python train.py --model="self-supervised image encoder" --dataset="made-up road signs on poles" --horizontal_flip=false --method="simclr" --projector_hidden=1024 --init="kaiming_normal" --beta1=0.9 --max_steps=16300 --epochs=34.1
Rows from block 11, named by matrix and row number. Rows with one number belong to one neuron. Each number is 500 + 40 x the weight over its row's rms, rounded and kept within 0 to 999. All counts start at 0. Numbers have three digits each. After the name is the row's rms in percent of the matrix's.
# fc1: MLP up (model.blocks.11.mlp.fc1.weight, 384x192), inputs 0-63
# fc2: MLP down (model.blocks.11.mlp.fc2.weight, 192x384, transposed), outputs 0-63
fc1.48 108:432497429509479470465460449495458498528458495503543482428446514460489414515490489545464540476443480548538514462547409436492445446511448508520503491459470458452494481502455583482509496451503533
fc1.49 098:552486508465560447488495504467509510515542479465524506479465501567499469563475434561499446493505415475466475507445535451461533423550517469477483503458476489540471524504506382442453539529492490
fc1.50 105:455506475435569515577537451534635471493523493515520456438535461472476428477459477466544489535562512549526501482553471519500515459533476463486478539567513415496500551520458507551561506542503485
fc1.51 096:451518580479463485516468393581520486498490540521558472513501362487485468476468500478527544497540491443516482460525523552567525496484518481508542403623373463439532582514556447502509468508516485
fc1.52 092:539470472518524568504532486500425527471457472492521526516466449444490426500575491535490560467485546563522486462570505447441518528511498486466474422535541498512524517398460492507527484447487572
fc1.53 086:523545480493529554558494507512491514530468461602534432496523583515511498535508508552539489521494506570477632437506481453472574538460571540578532506547391475483384503477522494484517530515541511
fc1.54 108:466543458524520469502509557461527467504521391445481513499499535499466504502447488529457506478456438436476443461545550466498501565510531494492529559452543486474482466548568497501589477413543430
fc1.55 103:536528465455438495378561601453525534518507485491515583495455506472525458478484549498495476505456518469471495513524478593528452512544511533483422537507516543436527541413467455522399580492526532
fc1.56 097:491486504441462477590457454552430518520504533452499497471480503508430456533485503497501497462515524471460498547532536530449553465513506505524474572458489481531481491465551503529546469549530483
fc1.57 096:547500522513525534498459519500531435411444430486456565482547555530410501505509448496479504524459429462473464442396476503481579495466470518491459518465490499481446526479458514513424450474513548
fc1.58 100:476387524477515487440485485530471515546480529603446467473462472526547447585517449507422476490566519529484527502484487489475537465488508449526433496556534485492490524525510449435492527463481479
fc1.59 109:510524548467486465470547496444486519504464501553552521532520502553496545623536531497441557497523442522532508454468474385557451511466534476522521554536494514502517544492517490494525426458487564
fc1.60 095:498558494565500566460450599551484471415473436468504569480573462497514536488478539457480530455537542494552527464444542557497461437525501553533472441417400485514511546599537472505534531565525486
fc1.61 099:511563525444497519491510566521519619493530487518486531560518436502499529523513446493518507494526518533490530538544496548492424426524509505528457493465563470482506498490529464563496424482519484
fc1.62 114:548515552399463513532466473442500497510546470546499444511521419485500533531510440463491546384552534476489547504498469480600479505474530501493503460463569525471488488478479469560431535426502432
fc1.63 108:524507526507562531507445513524551518504426473461566519443518503522550515506513534575522547559478504518447488476542494442470562470519470453495520447510511524489540449447480482508523460498428601
fc1.64 093:514480591526540497514442478482489486507411482547477489468414465590542502598505548632536549556523526518513513515509494572474524527516494455402486569493505563493463510414502540518581508491566488
fc1.65 106:521506528505552492578468484457495447473534444486497495424480513523474442539486515515559502550464490585507432519539539519495488533610537470511456498537495504454499537475499566545456513503443458
fc1.66 090:470469519502545528552475473527454505501488484524486479528350459422539479525411561518473469477503551570490504514527493434509484539514545536453514425501507423511503517470551443481541477523461515
fc1.67 106:498442490459467517509590484459465439614527431498521467481499459513481526549500489472512485490547551496516534473612488503403513519529493507509473547502527494470378471491518434529504468446472456
fc1.68 087:440482511474481492459429469515469447496538446507433484498547459498541478537400470487462544443526478540501468506505554555465578527525460495532449426532496452529401503495529502556492477474468449
fc1.69 092:467432511418464478509453574482495504473452537476485500505431541460430511520546584442470483533468409505502487517579514470454494562514496477485463489563444483462489443484487497505487449474485568
fc1.70 104:520516492472543482490439520531448422562460534584431453481513483463563447495510476535493508457464522457458460423486528506502582458455563516498493536546486480469537394481504593487462519516510530
fc1.71 093:493507459547478443525563485508475465415506389492468515472487469519501559446463488578514448480514533562508565492402487511478473471545549497533498555496485511498490544437555522511470557533507499
fc1.72 089:530500556491453433428520477441473582440469494597523518446446425441400518476515506445533550511510464513504459489612518530544424493487472487492517461533523481464529487505455469439519551492544504
fc1.73 105:472578578539521450457494484488466507507506515549399474447457463493456507496459523494483473447437413475519493508492449496438473493474468478462518520449548531491449450530567496566482479497493475
fc1.74 101:517463534405482533541425468511512517504498495501349572501534453492478478545549516567500572498596564458475466482452486497489472453503454459502540423484476514620519490529498520516487478498419476
fc1.75 085:540465482488561481544601536481468458514501569507521514461454526509542528494487614504450572512514441519562435472526506416538407500438450441561517551519471454470588525480477475492478516505527554
fc1.76 094:499560449431496481600521522550478469464457517506465462544500471584512548533541427476473471512495458503544478481461463480498482477489472539478429445496503445520489466478531466570543610533463485
fc1.77 103:512493461451472442429535480535444482521427495508486485510539419489478506515464577571457420485533525455527509491488517555541499521470444472546479479470485518559459534516482410515469546512542514
fc1.78 101:420474503497450493493506466513495547500477557541551513512491525509472491478454480509455485534514467443437490512511440554406553449458488533448480500508511500509435486490488458419406503434444470
fc1.79 100:487449483487577493518497461502408507540515481426410467466478490527492502491476552523502487496569420464513487461524560488470522434535503449506529527432505503472520485473465479519500555501540504
fc1.80 096:499465480526480437422447465542495472513566528507443472473474528498466493522553432515591546498567525460419492508428519547508489560506461567551512489567502493448474512510531532480441513501547536
fc1.81 093:547463529487576526542453480516454522503556440478496396536515472431527497442499519449588523488439493499528513458455534498516508490477487445433527471548506510488521475513444490472501481476399554
fc1.82 089:539510532508488458499590529554455505506479482466464493529480517536534482540624509509512504524428512580435485480494516521487589545490521456485467501411531436424556484526529561502455483495476554
fc1.83 092:508560511520492507507520544378461564523446589539473536464478479497456490458553520491527573513485399475485500475503534458507420498512497520435531530507542521430528476471460470452393518485465522
fc1.84 097:431538471538446468543479549485521528446483510540506484511476485518557428584464422579507439462564448492484562465476567464491485513480506507567521524474545426474513549469462454464413430517558440
fc1.85 097:509512517484439515427498478525522433548515583522509512539421507487505463482470537502497438502443531553568413467500543497497475535432528510466548546467511521457448516542489549453557498525484546
fc1.86 104:470464451542502448505562489547491487437423453460525462551484496518472520491474487457532533454504440471532497531478526445500454494492503503477520538542459439459485537488525448586430503546469496
fc1.87 110:493470480449521530530460466516523515526475511543505531443471444457457542495465495496524465490493448568615451500510514400523538475485409526463461516479468476495528522539499460520492472525508537
fc1.88 097:578493513519503468459493433449491477486433515522456543572463464480533459578431457503541460529515475473579503490579503499583496480547545467468612516499526541465492480444530471527506479483529492
fc1.89 110:446474516428497531459524514485528476491463492475517541543522481465505543568481473481501491630466413458524502503523505450450569496525440494471462395582475539458487541444540446498491468511490525
fc1.90 129:503454494545504514505516400541477517506499476525534549463544452530580503535504578502516601534453554431479504525525482467501577494501500461512527539507503521475516447478474520552514525600475530
fc1.91 092:489526544446535465517495520530450497491498523568526535505507492461537435541550499555506531570574477566440511513571489471514556540415549469533545542537482539505483471500476494451527483490486569
fc1.92 093:476508487475525391556433498521495521499447455512544534441481531494488468484544514555500530536462431473587476475495512494539458506497465449529533512516477514509454362489490479489522491482520475
fc1.93 094:511472465492480507488482449468515499561515398511448522458491489570447472476483464618543464530536437469396477584558456459508520493474471456476470425491544501459541519494520416514497453488464518
fc1.94 104:535538533535517414545485500514436524548483467578499495437561441586527499503502538503503514538560517478497493543545529500527463468433530562513555477440502505489509480500458465475552563542503406
fc1.95 087:453508528558575564488516428488490461508547457484448511525527427535492528456476495496510513590448504526541591572550516533482412520494512533530527440530498523492489524484494450487522512441461499
fc1.96 089:539493568451470527436468534554537506474510502475518451513485480515515484514549607551514542526503441483529532502454508508423466518498533416535486555534463507447463449510480511558503564494479551
fc1.97 106:466490466493493478506461473492522454403509473519499471458501556553516477491503514396534554592430490474526503568511453491441461527497534541463484514472512456517452596549583544554468537482463440
fc1.98 098:487424494487477506560504434441554489456454414481433411444447471500532529477525462560496499422545516431535516470451599450450512466506529508465504530477489455545491516480428518503489467422528463
fc1.99 096:446431453545584473488543463508495461524555484480529547512443444483580496461541443569506491545501504568474545516538529517507504465493536509460562491470520510464513502403522581483528548493555558
fc1.100 097:494521521510547475563539511392569476499521535547474490486504476463455495554506476539548509512493481488493494448493489484511460461459478498448551541570477464460523498405493471434466584478470490
fc1.101 093:512498513476526501498504517443568479463518440493469548498413473498437539415539492473509434527440494513480505510465503518557519445467471524446491501517557496445610389504488560487447470506489550
fc1.102 097:564504482486518519389458539447400506539512516548451469478438539524484493447450469581406431470567467466504436525493555481521482472448402435476482476531566488480496476494508468529489493456500554
fc1.103 101:521459472446495476438468569470510480527541488422475480461535452475477519517494481500560433484487519577491479479503470474491468419485429424491535529557499534548468432533528513550543419528470487
fc1.104 093:507550464391580468538496524468473447464440463530491521498508444536536515488514433485527450373468515545498406555562502512374492586504463491520474488402540520495517501481491535512526509499447535
fc1.105 105:457510462458498533492558511497416456461462433480536545541456450512534481536475534458467510565508536511504529449479487479474546483450481449497462495501499510488503514491544474515543529490584539
fc1.106 105:534495499509520447506503458516471514496529460397440493490441587574471481443517487503483458480461465454479506516480519492451418481477481513502529537601509435477494531574518416554531525485514448
fc1.107 092:502442541501559499463470579497579562489536598565536464508494473465462504484469513528476587542468411482482498465507501461535484482514533509554563603614558450495498458577489501460500518462406477
fc1.108 096:464541486474496398482597456452498500493397447532520469494478473518499536495459500523520530512487478533500507477429444454423486501548539479453536548448466423505507449504471488473602441503532582
fc1.109 106:502533547520464502469497456572561411509407419552478511468464435467504488484463489491531505507523508468490531487504469437476541484462468519511496491467397400483551465481528548505445530475466482
fc1.110 098:487502488447546531456508492507498513543537461452521455504534511547479445571566490450488531520466476458497573544459380520443458485493477501540501554450498515515483497398463543504419390567437541
fc1.111 110:458511540464513511440483531562452451445481477467563513479484448526514475568539441461549534518500487478436422503524497510450494647468516502416483484526563414461530531581508544493472507474471489
fc1.112 098:515500490485457518470517443480494465413489540627510460475538515554521481455513550458475571480487434517465515470525509470496512507409513500405586493498584508481445485495513435516419442493487450
fc1.113 094:487469521446491494468427518477460630458561432462491502525506502511458464501419438456548534503506521514498575521506522495516482535518503543492507498484497514478489442564460477530538514529431533
fc1.114 128:591516524472524537498533488496437527493552503426524518509472503517412481480498492508530488438478494510500442497516504608539483458470461428480474427509545519537453512507491460506466451421548473
fc1.115 086:518485478517422554566407528477504497485551567420543502513498464509500512449525486483552548546603473564365477532507497475503515398471536511562474511565455491444462557527520484533506506561455514
fc1.116 109:441489494500503529430474500437572511463480507460462500425501514443464498442535528434535448501429496471463462454611490462508542561541489514506479541519516465494477462510494439508488386536516551
fc1.117 095:471503410542547524464527426452469521485466486417515482507468555557514432462496403474525501500483470478473502462532431504531553459482507479434566540506529534435427496498569496452520498545494531
fc1.118 099:548479469507528492472528604461484498462474424449564499438432530384468510485515492497467486540417424421479489484566524519469536506452452528506508473536462495544492477535518502538493536498459520
fc1.119 114:464550499545520491543519579525494548474466492459467499503484486453462482518417446523516504488561497494519500480467446464536511471455533476517502498470496525452490496550367474455530538437504470
fc1.120 100:525540582409541480540482487510474558467473555530542482491460467516502477479449469465477541520442475453542494513526448513505455523532440464475568449488481505494496447472450441509445441486477468
fc1.121 119:537548524520481542552581470529504493484464527478563532514503599427556518525504516511574473526468504442477498407482508488549538482417540553475410549502509436547547475482545472496648516484543438
fc1.122 106:511578503477562488567492454491527511523424538485543500518475461480455473535472530478499579457485469462549445594506449513533500485524491477503447529514450504455514499488486522531487389413455522
fc1.123 102:463479570466484542501449547454532461515520516504495531510489524526424490516519536482494551499488521508555510490540464437401541460580436547462464483462518483502499496478452413530553482492487536
fc1.124 107:479500491539595408532542458526485425517509524465512534475513566555427482560560422483466470441509537484469479591422474499513495531405464457510459517487487485500474447466488468436437527518432512
fc1.125 102:515497460535570559496417476451461518490494513529461502430521485468503495479449456475571480505490521478548494458489521472577475481462521531424508461547481573497507470601535476473529477457463470
fc1.126 103:551479545519525505515502485513549452437554447479474356510541520484483470460505403501478521456472473516499524448515480485488466479425477441574453484501515499492519491545458445499484494598486507
fc1.127 097:530472542544591471487536459506548519510513501488543534500560545476543476451531527511515509538577500467500477459495551486513453563501504553498462526492493494478531500503536478508523473480491471
fc1.128 100:506491555481548446581449485472559387506533484460472532548402540511570513571501546498373432475482481425455555455503527517439555533450511498484566564509462531506431465480512483522489434456501516
fc1.129 096:485546524451509459471535474423532470522490516518485506368470468398447487502513497549530475504444457480430423485513453524438464468467524471443390419452570485478532491522489516459537518491457487
fc1.130 096:500454425543442531464581556529547502476456452457529458373481506505558466542494420523488522423441436481531644456487516513534566503537527517537486525470501442472551506463472506476537488571490511
fc1.131 095:511501534527488554418465470475470516530500542541433466476520436478500486569497475481595473470475504489524476510512461522543510459481453504492455544568517445521510478518518505483555484506483525
fc1.132 098:525458481483563504501466490489466479495546518390518509504502503517532482479516525542502506475449481476552464551562500538520554543475483498500522570513465490447525508489460476461497533421542481
fc1.133 139:485466513477512476524544534456417482495560490469548459467469587502556540494521507441470467536519486507460378515552384495454455495503511400473480480502413553433506423534494453486543493518460525
fc1.134 090:523547478520467530442554490567465548488508597557529490554481474502449524468487494489524505462543520514481472451543428521446535489484453466455533512514435498486556470536513513545471451479492522
fc1.135 098:514506487444494488475503499503459455559493510517504482529497499483489464505493503546444456507434519588527452438473520447490509503506474441485492561486565519482396521524410457506506510505512539
fc1.136 117:529460502515520507480485514514488481585480488499504506557556446515544587484491545505565462505485466546469512493521508531482493493560491455499452480464493456444431493485446471463420561458431531
fc1.137 094:475581539470482516609535445459539464466563525440506450476524509478550493493471455453484492514432450480460512438556460508525502436541457450532507469526519534431455480481482543487543434421570552
fc1.138 115:576505463475496515537532516511529486460485491438496537459372548517497470501536464496427489434550546509545496466506469545538455503508537588497547501566518479505518511468534507498486517544519430
fc1.139 095:440479455529559479473508493515589572460483489480525518508536489523511503456480625518488491533490456451588510456610496471550519519514487553509512523529528515474520525536516538499525465430535466
fc1.140 097:500462525565505551522441420515565521547519503425563486508577480511430461416492490541496512443585455465516575476526514489551501480517427475581468497514504552445478504484497478588519405474543460
fc1.141 098:472473496465464553484540420520544512496546549453491532539487427565453513526521554542505476578527451597495475417523470544472502441539542460491472529457535475461535520506552488487472517505511533
fc1.142 092:487576598500450464458491453519530513487517479470456523511516471500595509468546504487483499496588491496489509466510463449510456508486454476527548563517468430495518442495524438455513477466497559
fc1.143 100:560530504474461438505452545506510470480486485518502570508528559431510488512440489566505455556539496438499517531429528500518546494504525466551479517487495517466565510458560473481530507484449521
fc1.144 098:420487527444439492487453500526494542440516564462485491508556462512451496550409494581507537526505455578496520503489529443500512560494544410556488509491521399508491542479534498501477512496554529
fc2.48 104:487517439535455529448464520508482446502500469474454518580510552500420536472503481560443437501502505591492482540501568439420415469441459497511505515545449527531502496512476490486595489446519496
fc2.49 092:501547458530536523454471484489517436519531577547523505490494479412575491540425501468529460491483504438495552541477468593548553574427537442548565442507474517440500465550516457539523559454535503
fc2.50 093:472468556474533391459539541534544452458525530492488559406538511423490483404489432540508522527461469473527487486529467440523496514510513526471519491421490498552487474470521520563489482460449529
fc2.51 090:433523530517509501460521516484459511539564460561527539474472492458565475538448396505470519449485489526505520516465483514496489399512428485402423536503497492463464494515516558491513570536520469
fc2.52 096:534389509556522546487545483540534440503518520523558499519516478488477534507503537557529553533538518496531465524469515483566488438548533512469563431536510547461557441497533534494472438626549468
fc2.53 092:490533456553582496495471502455419531504454524504552520499506402499491545500470481520500549519467544562522488578521522476504508439486508507541514541487484453455485511492467536527519490492501561
fc2.54 106:503540519485474521499496519555517529481549537533528456504431485519490458528513475568529529513509503495467522569490465462516430491493542572505514532457526484539522529465453539483533498572517532
fc2.55 121:526518626479475434437448488441399481565468506460510522495493451512417455475434523585459471475494461490536509518513437505499362525556512535494496506581508546538558507530541450551484539486463478
fc2.56 099:460568482496511482555501508520499423499507491526466474582514505538510494541539511510479515517490479544538548498487412517498509528526535557491519524525532500554499426520433565490510500398465509
fc2.57 093:485474509499518577517537423519494435512524508505486528463531467481455528526447491555524506455534578468460466511535488419499496519499493483587510510436479457506446455470517399453503453505460451
fc2.58 100:568507521500459532493504463456524561511521427460458491509446515573528527522610601432478465503474533469512455498495520508453522493510523547528535568563545461558514510415481493466520473524463549
fc2.59 106:497549505489517546522466496555514484490533538494503472465524539438464550470455476564526515485580471501496457491568445471516584538474543496467505472439467476472410453538539506478508536540444525
fc2.60 094:487584536536456490472555585473524478552474479503521486533489513498488518490591520554511502467476463464510530528499539540514456523441475527475545536559471509482527498501521516487501559519396437
fc2.61 093:513565438484490517487493464493450487496490529537482528519512522444535532466535508482535457469448469562444474407494506501553436436548498479549414500511500488412435447499475504533515508472426374
fc2.62 106:487436437481479443457462549565472414491563524495512496510603430551436534480451415546427544515554442527507479545446498506535459484488475462432445595451465489453548536471515517517514533495494494
fc2.63 108:486525461551490469491483472480499543520534528459466521534526543523431414505430458502532498462495486525493436436519576439523500455472481476539448421494559526538537433466506507439558511504537418
fc2.64 098:506544452458433466424529487491507515500462579493453639543494459501507459543461520516451509512494539574431485443494487552512487520435482469492516532570525568481491469516486482567550539503458503
fc2.65 121:439564465491510483439452468494497473509531521513518551504483529472417503482491498538589519511575472553479504479553469508521514485498497494462484492460481438474502498534521550483516495507462533
fc2.66 098:510501511456520492504522494501481488479440479460520544517603596467433510530451522475486449505553507576579446518573555505526508563544466541490478391419492465491479537418488471451525524514509452
fc2.67 124:485544583467483523523571500447367563470504493562462547563423492549528511576478519494534458534487488512482430503458453453543505502489546522500484465487537510543504580474462467494479559463476480
fc2.68 084:505532494485465492514437453509525453525505537522526498492512493473480537575402434478484423494510501580520497526446475464559536515517461479522534507474481385532450459532514518462542558471536474
fc2.69 098:525538619501515461541493455505542551530509539527507437533498586475362490467463473545540408515577438472452465517549477482532459504513459493485467525508509545535557494529507502451467527533461468
fc2.70 110:520502436505560501496475521474560478402521522472500416455527479498468499475478458543450502517511468504569501415587474538515522467529496504549515405478526479463535410529439492522488531516479425
fc2.71 093:511419511471541431498472557485514496496489557560502489494454526534561510546462412591520482507492534473463527517478501556509491499425524529499423526489427478539505493469520523515474497482515571
fc2.72 100:469502465506526509506440484509490487469593375521527545510599588514524545502523458474537470463534508415513467453506491555489527508491586550494537525507502486529502507529519521487478507483486430
fc2.73 105:603553503551485497487534519526518496493516474527540483467518501440478439462468505482529480461506456461599498509454469583453432519521507522448517535509491510501470519512421493479462465443474574
fc2.74 103:517454461520482437532452522484493484541464571484493409515479504550517464510493552562531458501492465543464563476518487517468448527529466481497449505507547483471561528545488543501483529517576462
fc2.75 092:564483532450481545439379486471526510497478509500554472442496532524506451473463437492498520481468533481481489491532557531472507480463480466425546474415499458495466499545522519539547450565471511
fc2.76 094:518591546488503531530494476534465532496553507459574499515485472556443554610572524520478513500496479470476511402475554483444500466517502537529460456493527589463594517505492477502517448444501586
fc2.77 099:506513539482576451461502544437475484483469523456495541457471493468515528553505547553469485461444511493549516505477495487516477503499527487441486467493479533529579555519533513545488526614510446
fc2.78 099:513447504510533454494542483493476494510581473405438503495512508538471458434531524468479502497501450495501461468513536532436475497483521489530559533513526502646486489509483498453542459505562532
fc2.79 091:428468495376452453447501497534531420548456516447460515552529540526503471500483508536505488478497524490481482517513478504477536480493493526513481546522480460528458536471472531521483489425562538
fc2.80 090:476511460527479503555523417524476493611519575524475547540474534490486464564459492610475446508460508464503561515464544529445512517519525553508512452446494433518512532478488510395523496442564497
fc2.81 104:491543460430428552468526505486525475511507485557510483486466635510526490544480442496491593488494511495513481541534474434605524553533531469471503456567481569466476501527454531533548509458520558
fc2.82 093:461466463500490498439501505511493478539589489459555476511513514500520419550390415533516523542537419505539487442542537513593499489517565486467493477556517560452559515490467510529442535513502480
fc2.83 092:491554521542456527600470450551486485474513472490604510448555449499482458474464426463496498510517525399453533482437464453556561471484531522440473541497496466476534520514445504502574393485470492
fc2.84 087:523519483534498476512532490446509430491456554440473472517500494477469556496476449494505475486443494545436474486452478495430529486596548436485561476511525484477483533480507508482462413483515609
fc2.85 100:513557449561509531509536499522582526522522486511530526494481535512488517474429487529521496541541544468544491520528481488549600473559508458519511544458483489536574500527508436516434461547547430
fc2.86 101:507375527457498499463542452475526488536459496574480542472499532496445501503468522525517452619416489451557514505519498554463457398473446464472516513514498506543488472460520511530431529462436516
fc2.87 107:473540475452480555516500462529471473463404486447538490492546517517523505445479570505460484588548490504466492500442448508522460521537524451504408464512474518493532556521550501505464504500481491
fc2.88 102:522542445481429551581484527520494540551502511440524522516481485490502486498543461481486565529511534497496456451508449483531472449370482507489477438444517521485446470460504501501518415495429440
fc2.89 105:507514500505519489484425481415497562527470443432533440485450577472530537522499501565485510493487489434539474492556496502503476556452453494435462411513474458551498531521459455503452500481505479
fc2.90 120:510513487500502539470445462486442524449530560505467564500514520430497437506468524456496510479574524547465500466551551457481500473509520505552512501476508526490568484463512580464544551509561512
fc2.91 095:516448480433540531511496435549568427535496450508549516514543511437492488549458483428514509493534566467464507546559486563491487504600536509505479490474487536541517524484519501463592525507413522
fc2.92 104:472454453500445473468530561529557463542527468555468533498513502430485467472479514549451485507587437482479551431522527512457535544461403446508503462509501499516568469468452581400539485514636403
fc2.93 098:498519549538486490442464538464499547486483534501482573517426516468471434466506497459472550487535548498441519545468559582484489476504516579512503525450484492520531468458470524559479507513411511
fc2.94 099:432470555443536475465509564509507530498527491471544453537497533553541511520515498521450529541456504519559455476468416498464516499543484464495505584513483478487510496504543552593487486508487523
fc2.95 097:550522510497396494497472571529515466514490522456511528468469528522503512485493468530491530547571536514558502477533592511533445564516527549567526485444469537543527512507433480495528431457522483
fc2.96 098:485540455530504464590525490444522527460537498478544496520518467484509472500589528487539467483516559518437512467436547525465518506468495448543499485449487442505535430496459529479504478505531470
fc2.97 103:480491501509498424506482529474482488551505482424471513470507504427489538483463594501523479478514503571560421567474537501483523494509453519498468572535480501549455479478465542566481461560444494
fc2.98 100:498499495539517510620531434505476543352506515423498480467536521549524462509527506470540500508441458464521511491449477443612483552489425495484557494546470463543427546459575516501570483556447599
fc2.99 102:496525483517540553469503519475504513608488513474521439531536534569469483515415519495540504453491431538500399454448462601532458459522509514487489505498479467575466516488515482535503497514609477
fc2.100 102:462526465511474425523451537492479496479436535472475584558540486495473467486506440492422533519515457457499547483503459484476472482503459501448485559490480531426439480489526482451498487494516492
fc2.101 094:556509504520496488534462445572458539555490511515575445528515532437502522479450511441506586525489485471489534557454436531488474559498505475554548500468494512522476578524539520533536488429580459
fc2.102 103:466441553496521487459500478439508565463439485447493555529519529480490489457464558508550513337421527495541422532471501474503581520538574539476476517525511447482507499408459584458477486492532500
fc2.103 096:544502491529437508479521465452541554439535572516460508463467480561481555504498550468481500479493484561479560499494506412500529469509442437528520490447541479509475473482459470467446497498464530
fc2.104 097:546503497523545477603421503461567513524500487510532481519496479439450503499503494509516579501523481497539503556498565564495507469519585536550479501538536493461462528451515476498490504490392401
fc2.105 096:602467478469460502526449555565530492500432539460534450536514502460475549514531406489540556556496491514478559484515494494510469517518481490499434525512468464407547429476447504487508557525542517
fc2.106 097:467468471474475462581492464495497579505482508535461441498493552428546506484509515479513536539419482582534492498492501532541508460567484539456501547460514506557408520475465516588377442433567442
fc2.107 090:467523523464484425525479522458551612544479557525527506432472542487495461460517512506571502489533486401516604420469501520454497496502520515548535576437530470540462471475498575534407532428510434
fc2.108 100:412438592475487472456532561542540504492520523548483538524526543491529460466557454424490471523454522415527493500509523462471501558475495492470530569532471443516522492465525475509466511496615567
fc2.109 104:591446492541459523443512474496567578445563499470441533514491551478539463510495554560550465493476487489482500495471487516439503531514542545521515525491573591499429384492491515501454537538488556
fc2.110 096:497623533459513515446406458532482473522496469559504448411508546497430472480523445506490535492538487469478503530519509462532451513485475503494478440463509486448482488506518606495525474554456540
fc2.111 105:507488494550518534444461492587475508536486549472515448494510495489435464522492538566490498431521531482507539471557519483485446536496503466530448524477441446423489563475480529550443484516526508
fc2.112 091:474473466489497577496512451470419510497535469501471520502499489529527430508499476495491453556523537450475528453529465462453495427437426462563465563439576525508504472517551480474511534419534555
fc2.113 091:517520523469480485477532473514544488499486554543480431429499541518508509500467508423483558549472530535564461542506454400565483550409435475454593517451521488488490505487527489533462490495545460
fc2.114 119:555474454477537493495488508480532462501551476471519505461554515436471439498510534510478446467543474477533572488598515483482539468473481584508522379504502464441496461448507544498491551499523508
fc2.115 092:565421531475475530540588509445455506473464508487540469486494502561486455535440493514559506470469452491422592549456487525522526513485525446504464533484435494393509526577525568479533543480540560
fc2.116 097:541475526529524502486515550497500454497451557478472513479501435538484492420538480545497489527547486476489497517502418513562498486536520468571483578476452498488475522453557481522544477512471541
fc2.117 093:549447518522543531545543593500512470455544529614447584550582486454513517530575451397509550464478498478471531506553513548477511510484487533556527538502503471501533506444427474542479454438512588
fc2.118 092:507514419520500488568518494546483525528554414496485498473502534512503463663532487475496512571487524540491527497524540466436457507459524555522486520461463511557472495501490479448522470545521506
fc2.119 102:433578520516506543546505501524531509622521513474485519535501468498455556460522449549523469506450463487468522527491496493500485464507496532511571484555484457518476485425495557520543485495544504
fc2.120 099:445550452546522513537479504500521550511551522460514546449402499632502532555491470451517487467488415505513441563524399552478489502516462529513482523493515470531505474513497490510528513504571514
fc2.121 119:615436471494549507427446558455538471563470529532471395492535488508537442454549482509513565475574562505499462494542505522418471564500605520531496514469455506506501523439471490427460489571490473
fc2.122 098:537608527522455529491501468491526529485529532479499483510456541476505590499487493473505509442503477473502503538452451513481446481461511527566513530490480504519474465495445504535428517412452442
fc2.123 102:548554517510543472433511490532414502540559487509458519498448484538465453531392547518502490478483436433532509487521463530533527510614509566496473547494476498500576492501496440544513566539518491
fc2.124 096:522575499466506468468521439513509474530491530441472540466573451625491544561418533458434531431442460578494505516386512419503507474522535539529526460492498494543476515552592513482561550478497569
fc2.125 108:514455537509460492436493549512445496501497531522479501522532471436503483534490476478455481490556526531516545484463472470401543522565533427566449466522481607510550519503472552524503479533555514
fc2.126 105:486528527464535499477433516495474521494473458472400459514546504459493484467552552530519532513483480544521492506486545404578431509566498502475564511519526427455508506502448433530471519433533488
fc2.127 099:503500497505551478463519491525498484533558499462523537556530478516523505454480534433546443492531469452546496557459504494491517434540546526451488535446499491427467511534495489434583512472450493
fc2.128 093:532432457483566540552507483522518443468552563510455557531513458455515519495457494464528535474540567530465468527527497440526481510546492494511513565450481482499475571523524523546554457461616448
fc2.129 095:532525462498472463583496509497512549525496461557537565526503436453486490461521507427462565517521483500523476431476414494500489471404486534538534532587534590531450561483506444488435557451467441
fc2.130 106:483480471500508481518479456526482485534507533484519540551498484445574477474514462456456492435476513473544425508522483538514510483494561485518559539480537537458454514518537538580486502493438420
fc2.131 091:477489473521512486490467542524469501528533468461510460512548508513452505436564492520452481519475484574499412497440549498560428508551542497431519602484460483496525539466501529526457491464547529
fc2.132 093:514437457493500505488521508459576441481455452525482522508486533505505467508455535508477535460492552593532509459452567445437519437447487467486482432491527434530421486476521477566522505479465536
fc2.133 110:514511505499530521457526494503480510517469522476480489555460376442525500507542556525499467455506467546515543494529455467454529553449471608473466504449471501441512496459496401529500458497460534
fc2.134 094:444518506517498485531546522508539539447502434472513425430454461500501500488461506524452453548436483506435454457442528478520498519469562441437466567457510562497487572507523455549489423573584469
fc2.135 096:522559487499537480539445521507504518434521511500492487486467581501502480502579583500495467505535529493469556507492499481576538516530457406450540516493530493491617466452486466513467546564463502
fc2.136 113:514484481574484494520582514502471474439545522508593486516504515529478510536515465543419503475566483473440484484509485447461509478449436492557462478499505518412438457483519432469533542474422517
fc2.137 089:480582594480535533526587543436470492508465594526493528432468467512537495445509556534463495523501507510449503474559524509487486479485466513550470507478578441451443530554493500496546447439559511
fc2.138 106:483470542466488512447483553492467544506516490552509492450463480414559505547470453498466551464464534570475494459535467496472532474447469464543541527467502488441534504440481458518539579512535517
fc2.139 091:501438509522459557535574451484441453501488426494457452551457450543515549493482501521488476555566506491486551477473496538480530557422520473461503514522519506504493537502512556485507463557424556
fc2.140 101:491473579475474476550478527536516529501525524562592465504490531509456495507558480520454538517490516538477462515555503494539525495527504572502571550538498483447526464469546522496498565473506500
fc2.141 099:499475475519501490486449600429455448506533494460498481507485554553541497464506524486493475520490550555585475452505448512546501474454548572502473460506473476505489493512522465577490502482504514
fc2.142 097:542520478472488525487445488517537493534511469534547532547533504431545427593403483510465530544451519522590520456541571528516509536494538564482425529437462493521429521528534531533485479502470460
fc2.143 100:492459531520571467519498525461469516483449465489547442431482466533538428471475508454553541464495521437502496570545532541490525534534520376530469517467580446477557545539532511531495569512500441
fc2.144 103:505451551481482517467563521504499527556448544463488533525489453524495516521492577539478443531504526607471538479486416562490489476507471454550470456476537398483516503537467524578487543392475529